Rows from block 3 of a small multi-label audio tagger, named by matrix and row number. Each number is 500 + 40 x the weight over its row's rms, rounded and kept within 0 to 999. All counts start at 0. Numbers have three digits each. After the name is the row's rms in percent of the matrix's.
After each channel's rows are labels from the 100 clips, of 14976, where the channel reaches its highest value: "strongest on" is what is common among them. Only what is clearly more common there than usual is listed. The data: simulated modem signals in the audio band. In brackets: how many of the 100.
# conv: pointwise conv (model.blocks.3.conv.weight, 192x192x1), inputs 0-63

conv.189 103:491530552532425515493503541546584523509514486518498534561548521495532528513484501543608533497580502497512483494582518513518513552489484590510492582509478480517438515497512478553455500406518515
strongest on: 800 baud (43)

conv.126 101:531481466527532503434524522450464531473580484453523520562528529486515511513497417535458505506549569440502492451441484541449518535548523544505476551562521554546537507527437474576417516507468515
strongest on: 800 baud (42); chirp spread spectrum (27)

conv.41 106:423546576440477484499445476496532471475378507504478502484531408466416464526429506459545472439506512483490507507514523520481450490453459491511489465486492421533491505456524419487515497450543501
strongest on: burst (97)

conv.11 095:544507540454456496455516577460507481496520517458462516525440421597554435445500470508413439516510444454506471501496578506551502529491542468539461557495516482500517514470463466481467415472514485
strongest on: 50 baud (72); 2-FSK (51)

conv.117 097:474532501492516521409504510457448441504501428432479395530473515570552444457499520503443468479482488454459524464425510531503489502432480510462448604470450429555451445473448509492551466556489491
strongest on: carrier: 1.5 to 2.5 kHz (74); strong noise (65)

conv.104 103:527510474478481496518506466537383415463484417564465494513495510482544525475480493435414484541505492539517484490588496503543456527455495555485512574508466398486423486504504514481492475455503464
strongest on: strong noise (93)

conv.165 108:464532526435483513477523539459495524521516471476499502557430527520523457492558460506448444456508493476482533487449567488479498485487636502443478539445545502527469528454503499510484477445454513
strongest on: 4-FSK (32); 8-FSK (31)

conv.1 103:491490530511418551488469503533571555514496477496497550506515512472511505512510500550609501457560502511470557518561505482514521532481447561502472553522456463517449522462500517540501539456533518
strongest on: frequency hopping (72); carrier: 1.5 to 2.5 kHz (70); 50 baud (56); symbol rate: 100 baud (41)

conv.64 098:467466568506504523457525485476519504475468432457480450517486533566442457500497506494533522509524470458479507490526539502563468558437475473533424539554490465554412484468503541486498502525503489
strongest on: on-off keying (62); 100 baud (46); 50 baud (41)

conv.130 112:482511519465477534477543542456518536523542510473523510543449509543521473515547452537496463497507522464500542486483593512470490493515704533454470507455560465537512555449511470521466493457469510
strongest on: 4-FSK (30); 8-FSK (26)

conv.186 097:514515512512455468513450515512462416519491518542500472456480448499549511442429560458424435500436516474535500523443504525547577469526473440504477485439510476506496461522442559440580465525533481
strongest on: burst (75); 50 baud (46); on-off keying (30)

conv.59 098:527543527498456503493483477520505468485470487499501484543469581478519444463503491478487497419517460499472508496507507518457522458487493417432524552446489496400484551538490560493484520490522517
strongest on: strong noise (64); 800 baud (52)

conv.167 097:531468526524494538538492469470555475484582512471401506469501475462427504524447553518490485514431458455498489502494516494504541594528497461519449502482507584434526497444444488551501508481522501
strongest on: 800 baud (47); 8-FSK (28)

conv.5 099:546423454517546529417473519442488488441562484461574481540523504520485496521536464569468486485525536431516487467459485486462540482566490561524448532532480532551508503504433447545412526523513521
strongest on: carrier: 1.5 to 2.5 kHz (55)

conv.86 099:527496508555521454519502427505406507462491439487453468419468475436427516468458531430562513492527484574522491496477494487496494459538470513448542478547539483470540497518559514461568558495518435
strongest on: carrier: 1.5 to 2.5 kHz (63)

conv.70 099:506493519401530478468493431516505430523517529519414463523473556492482509527484420485478473477516462470480461511535521484572536618561518510487454563514496504548501506459484500471508461510473437
strongest on: 800 baud (71); 8-FSK (35)

conv.60 099:495622559531463538455551524540535513559484519503538548535493600519417515527511501502537499454536542501499559530508561519467551525466553497459533620511558521480494541510548499558454531467520509
strongest on: strong noise (66); 800 baud (38)

conv.92 094:469489508477491505491528483580519472504578527555541630517512565515504500478503474512525498414556526556517486525521496476482477567521482548541498498554465457496494518456521462551459526476569479
strongest on: 800 baud (42)

conv.55 100:449511493546524572479541543480566527559503517478514507516550512553501562585526475562553455495504594474505556511521541508456543492519523603499487524487517490469528574451502468597467581514499569
strongest on: carrier: 1.5 to 2.5 kHz (55); 50 baud (50); on-off keying (25)

conv.67 107:483513535492473519523482532481513471522496543521510507564451504545505512505505509510486418452470512481515519545469650507485561483548557479507470556433614464517512521442501503498510482435523524
strongest on: 2-FSK (29)

conv.90 095:482480569547515554514551535490538515559513518490533549525530495545485569566512474520577464529509564465523554525545578487540540508520543561499519473492558505489508563454512481551454573490525530
strongest on: 50 baud (47)

conv.143 097:450491549514509550472570588434550512581499454446499525547516491614495534547530455533513432509486553417484537513499582503487532526509575520507420531469525497516471543425448493549443545516505518
strongest on: on-off keying (43)

conv.30 105:464543505516506501507491486509509473523490483519497443536515583507509503531508489475404477390491498501489527511531516523352499542480498495447492611495483482362492497468487524540490540487491550
strongest on: strong noise (97)

conv.62 099:505554455554512552504471534510498463518460563510535467461524487496599525501487502482515472545451516452504472490472434516537519441568465499544484518501457444545504454465477565492520519570523508
strongest on: on-off keying (25)

conv.103 100:502470547538473485543453468523484412469498553549516488473469478490448514489466597450521479504472506519560483561490564504556565428533499428506476459462576511484513478480520543441568484486573504
strongest on: carrier: 2.5 to 3.5 kHz (59); 50 baud (40)

conv.28 097:497540493562509522487428468466483467539496482509553478506535531456477569524494562505509454496417553496515540536483472487491580472512508566493524506430533530493471499531448547526542555528559545
strongest on: carrier: 3.5 to 4.5 kHz (52); 4-FSK (40)

conv.68 099:510517505571510529484504475483540453517460513527579517501511559479476560556504498518501448468465568489501555570489528511501568498535491574477549526427587490440500553474540458557511579486543556
strongest on: strong noise (54); carrier: 2.5 to 3.5 kHz (53); 800 baud (43)

conv.51 100:527489523457475477486519453512442491534524526526462519532476590491508458544531388487510514474568504511484413460503493488495433525518491508505528514508500468456528528547480475480454473506450490
strongest on: 800 baud (45)

conv.161 103:522549534484513457466478506555477450525495431553468475569504542522478474446510503479378472543498460520473529497539520495597487545422514551522508640508510488511446504502502517502469454459505478
strongest on: strong noise (82)

conv.187 101:458547438577535567497516510484563502533447522500516512491573558511483580576521496525537450499486565476486515534530465501451529478556472609490485517480472493469528527437500497587488579528505556
strongest on: 4-FSK (30)

conv.159 100:497497629509464545472530544470566538570483459490498508533526512535475531541535489551587503496552555475518555505549549480515526584420529521473465517502510491522447570472485490578471528484521534
strongest on: carrier: 1.5 to 2.5 kHz (72); 50 baud (49)

conv.61 095:509446442552502503513475458465507474468586496458465466497550524495464535536464484508441494447480480471546468485468493499445497515566501518477517498493519537416521500503489432583431543504530530
strongest on: 800 baud (53); chirp spread spectrum (30); 4-FSK (27)

conv.132 094:463544580469500477517539446503538460526482500489455529479465559506458502511444519459499510431461449518502506508480493487491479590502490410471475505439480472399488548508484523472492474540505523
strongest on: frequency hopping (95); carrier: 4.5 to 5.5 kHz (65)

conv.48 097:511468478510511519441558482494464515423489566466450468525472594550433434547554511507433432561546469486470485507503485506562436527463474525551466566548485584536531461456555479517453484502474500
strongest on: carrier: 3.5 to 4.5 kHz (82); burst (65)

conv.76 098:493579517447445453487462528473464432469501470472479471542428481504514446441496525474403466445470452471485499499412503518512516447462507419467489548420490496545452476495481536459530442472491505
strongest on: 2-FSK (40); 8-FSK (28)

conv.85 093:499509510467407461534393502489522471572492503530512526523468501460556552517419522474546539454512562575580506517496545482495503586537497521470542492495562408489520554541512495493575534495484443
strongest on: carrier: 2.5 to 3.5 kHz (52); 50 baud (41); frequency hopping (32)

conv.36 100:460495464431522497460483519490517469513545496554483494529403445530537408440510435475449445499530466464492484488521544486509505609495534540504456599545524468537530509461483501460485433494444403
strongest on: carrier: 4.5 to 5.5 kHz (57); 8-FSK (37); frequency hopping (25)

conv.168 104:445559479483532508458466519434474466513488484438505469521467531482512498497544503504472434469429496455484512476438490514469534485490533498435456521383495515497498477449458545466539497522470513
strongest on: 800 baud (42); 8-FSK (32); 4-FSK (28)

conv.137 099:539479513529515489528557417478467491423475422464520459397493449452520503408462502453460513496503477530552499475443524520510540534411469483502498468527543407501517483454535570466580502493491408
strongest on: burst (78); carrier: 4.5 to 5.5 kHz (56)

conv.139 102:517602586505427493544503504540531477541464497589539591527458520429463508532432484473537541491529511518518534585495519507530530516502516502516546457517541432474515514515564497511481493397502512
strongest on: strong noise (88)

conv.99 096:544511543538519462482500485511464482445485483503563463489472542451408489481521531516470481487470501519532492450476484500522497506460502541498540502501522446516477508494522477428533545496420458
strongest on: carrier: 2.5 to 3.5 kHz (72); strong noise (56)

conv.58 099:498513461472420532526472446533539491503435546542439593474508521449509544514436493443511496437474513537548483569522489488486475438511428528525517507498494415451537516494618479488486517374557507
strongest on: 800 baud (41); frequency hopping (30)

conv.9 096:519436507488536503442483495498519488493539537454526554492477480478491529514439478467482464531510512463465498512500546508517469533537449515570457537575486495589557481473593486496481497420498494
strongest on: burst (95)

conv.183 103:522532469550507528481482501464506477541475488493577476514518536513528559554500503536512470476441569482495552527473537497483574431539500574498563518383555456490479534505486491540528553499494559
strongest on: carrier: 3.5 to 4.5 kHz (52); 4-FSK (25)

conv.170 100:508461474524475517495516481467479503508500502456500473467553379465384519520475493469479484471488488485507530493440474511468498438549486548452507464505511485445432497490489420521499557491504530
strongest on: 800 baud (46)

conv.17 104:450539474560514546520495504449523446530469506492531486509534513506486573547497538492579438479421556456517531542488464493469558435517500536464467526420496516492490503429484540515503559532558543
strongest on: carrier: 3.5 to 4.5 kHz (59); 50 baud (49); 4-FSK (36)

conv.101 096:451541469492613485478487504470460513520517510425510472486448506504486498500530486486535483532421499468470505454421460498482501536520551494403510539431497540504539520496472524464495495565440499
strongest on: carrier: 3.5 to 4.5 kHz (53); 800 baud (50); chirp spread spectrum (25)

conv.54 098:467507510384526488429538524497464516539511507513513512552451524509465410465512472507490483507538509497468516433504499502497498550470511550454488583488509467555503545520503524393466442521415481
strongest on: frequency hopping (33); 8-FSK (29); 4-FSK (28)

conv.172 110:474543502459506485477481522431491492516508486462516489532451527522527477497541491503457415478449493462489508508430536524470542496507560500411431551400530500503501508442474535477511469485471522
strongest on: 8-FSK (33); 4-FSK (29)

conv.141 099:557545566474484469479488457519435468514505488526483453505415541485472464420487521458462487495484480485503507526528526508562512583468523440520504593458528480544510494475508527436484451458476404
strongest on: 800 baud (56); OFDM (27)

conv.66 098:466495502542464528540457474563552505478459553587528589488519533395516522505426520520609533476578514562503516501633514513500484461518478478510493501497484484489474500469561403511510442408558491
strongest on: carrier: 1.5 to 2.5 kHz (67); strong noise (53); 800 baud (37)

conv.111 102:467483533555487571504476496477452480539508437531503570431580464473560514533452500529436493452498530517501528528511487487480487504508478612542449527473463558510418461425460539552488547516567520
strongest on: carrier: 2.5 to 3.5 kHz (57)

conv.47 097:624432522521427460489401468488498510545561570560536471498529552399500527527442546472585562547496497516544524569435513510564506498528489479529539484487539516539539539558598483523551470475542522
strongest on: carrier: 1.5 to 2.5 kHz (71); 50 baud (47); on-off keying (32)

conv.56 101:574452457533481505467506584508530501489569522475506498588492495543498471528519424542518470534542521486516430456529528526477537467554515473532425513551487575525547512508443347492383457470477499
strongest on: carrier: 1.5 to 2.5 kHz (72); 800 baud (48); 8-FSK (25)

conv.24 110:480522500492459516522475514459485458520493523522521482542467495489537520499531537501470408451442524479511522539453558515488553453513547500444447532404566477506487486408494526485531494477511531
strongest on: 4-FSK (28)

conv.69 101:515517458467512444451476489472468514461540491431474424494463484526540444439495548478478470497395471461422461460475472483492476508527499474465435564434455521525546451478450545461486447514470482
strongest on: carrier: 1.5 to 2.5 kHz (73); 800 baud (47); 8-FSK (35)

conv.39 098:530454581539501523556445478530505476552565496578504495469512419485490536507474551468567488504486524526604495554522607484541559541521530506485491462513582462482515514474499530498519492505569518
strongest on: 50 baud (43)

conv.105 092:523545536462463485514512527488544510449517539529520523482423422502522428424483493452451497483490453503526527474437512485494515520465518451524493443413498513512519535494473516460481398497503489
strongest on: frequency hopping (39); 100 baud (38)

conv.37 103:471457489498494528516478456588552553485460534545496551525531527423511532511463516509624527515546499542508492477564505512484476442522454497553507496525473472499533493496575399496479464381545520
strongest on: carrier: 1.5 to 2.5 kHz (52); frequency hopping (38)

conv.177 097:492504493491619511484460520489455508498546535473517503469495475511531526501505499490556456545416524477492513526404473493501527554554531491414499502449491577498564512526494527476522497592491494
strongest on: 800 baud (52)

conv.15 100:605477525513499479514435495518469481530590552517536506479494453403537518542475518429567550576504497541488489580482507477553504509519503496529537426513547564478528542555573410487524502458540494
strongest on: 800 baud (42)

conv.160 128:485536513475456510509493516494495493532504521518525528538443487494518501504515511517473444463482518478503521518477604539493537481517593505464495524450629477494498532432509503493505482444483512
strongest on: 4-FSK (27)

conv.100 102:477483525447498521444562536459512549531540479473505514539459488555535456507548449535461455493526508471471528470504603505471474503504668503483454517463542477532502539432493456542460470433474514
strongest on: 50 baud (40); 4-FSK (29)

conv.78 109:491520507476461511488474516475495459529499512515535494565463494521535521494517518517455403444469532462515531534444598517480586467530550518456457547403612451508494522417495500497529489454501527
strongest on: 4-FSK (26)

conv.96 094:464497534507509550450605571465560559569521461444506510525523499613497514577564438577497450500523556441479570480515559526470517520493582563502456515502525480538500545456462449603466554516484530
strongest on: on-off keying (46)

conv.169 102:531513518425500396546520428494444496397490453493492470462509471507513486401460504495501514503471447548519530516467515474480583531510487505490519442466535412498493490461537565510580451505472450
strongest on: carrier: 3.5 to 4.5 kHz (84); burst (64)

conv.150 095:542465479500579477585403457536451500510538564554544505455497483445527508537492530540549518609482539525526485592506482490541552618559492496425498489484536457540573497510530500512564475543482508
strongest on: carrier: 1.5 to 2.5 kHz (52); 50 baud (37)

conv.19 102:484502496545483542509503511470523462537512571499534504508493491508567574520491493516518424486448564455517512543473562507483574453560519535477473511417577456511543515425501493508516519475506546
strongest on: 2-FSK (26); AM speech (26)

conv.182 105:497463538532514527460495513525568500470485500472503491547533547506511501503464531528520498531562503502493528465580507522557490557418449568577444605569453468574441467459459507499510528458512537
strongest on: burst (84)

conv.133 094:486601502525411525573458455519471418480416498549534510430537536478483487516412529427458497435495474520535535571494503510476558523519484551467515500499533422448487486444577477505547504469555498
strongest on: strong noise (65)

conv.152 095:378465529496457451492500452504534537479512489478457594579517543445494510484492536482497505468598485542486520488564519487483454560482494585526499544546493451510514424443480486543478529469506532
strongest on: 800 baud (40)

conv.74 110:446553502514499508499481480525541475504482449534438469533518523492487489506499512506410500368538480494475482508558513524430446596456470504500473628518453484475436457469484511533473498476510503
strongest on: burst (100)

conv.174 106:478496516501491492501435514536536406465468558580525567474530410439482488488395508452591524495542518527516537539538511531482494454492465457527505439461499463541462518502574427482500522398562504
strongest on: carrier: 1.5 to 2.5 kHz (55)

conv.87 097:460468564548479562517520564460541487523499480511493523477557469552460551544487534519541482511489549469548523538517505513545556442487504513541444445483507530512465491467499497559491547512597539
strongest on: carrier: 1.5 to 2.5 kHz (63); 50 baud (53)

conv.157 098:479480550470483518447556529499505529533535516495500508541463509510536481528564454530496471468548499465434554470521612490458476500491661497492480554503550474520485538444483452562454474446479517
strongest on: 800 baud (38)

conv.72 098:428566531544578532482454486440495500580477461509527443525544508468482537551500503527473485518487533424493553488502462499488559600449532556473500549479491498521452460519409554536515538572534527
strongest on: carrier: 1.5 to 2.5 kHz (56); 400 baud (43)

conv.140 092:597457493518376493513419436470482511525528565492568488530454507413528505477522494464544515520521548498597499536513467510519572486546463549491534478490517455499554521505481454480481507448507488
strongest on: 800 baud (46); frequency hopping (26)

conv.106 103:475573515520504489507453451540550446495493490547415479551472554483496502473468478478423481390547491523472473514557510508441438556495477516511490620514452489491471492450509501492470526450497464
strongest on: burst (97); strong noise (86)

conv.34 098:481548497433510485530463523483445456464535495463480499532436480522528477463513462442424429474468458491498505455432500507482517481542516474446467552431486502485529488457479537455498443470467498
strongest on: 800 baud (84); 8-FSK (53)

conv.180 122:478530525468453515518506520503501507531497515512528509541451495488498495521518487502493437464507509468511532524477614526479530494510629492458479515447624493506494527427499506497483489426496526
strongest on: 4-FSK (28)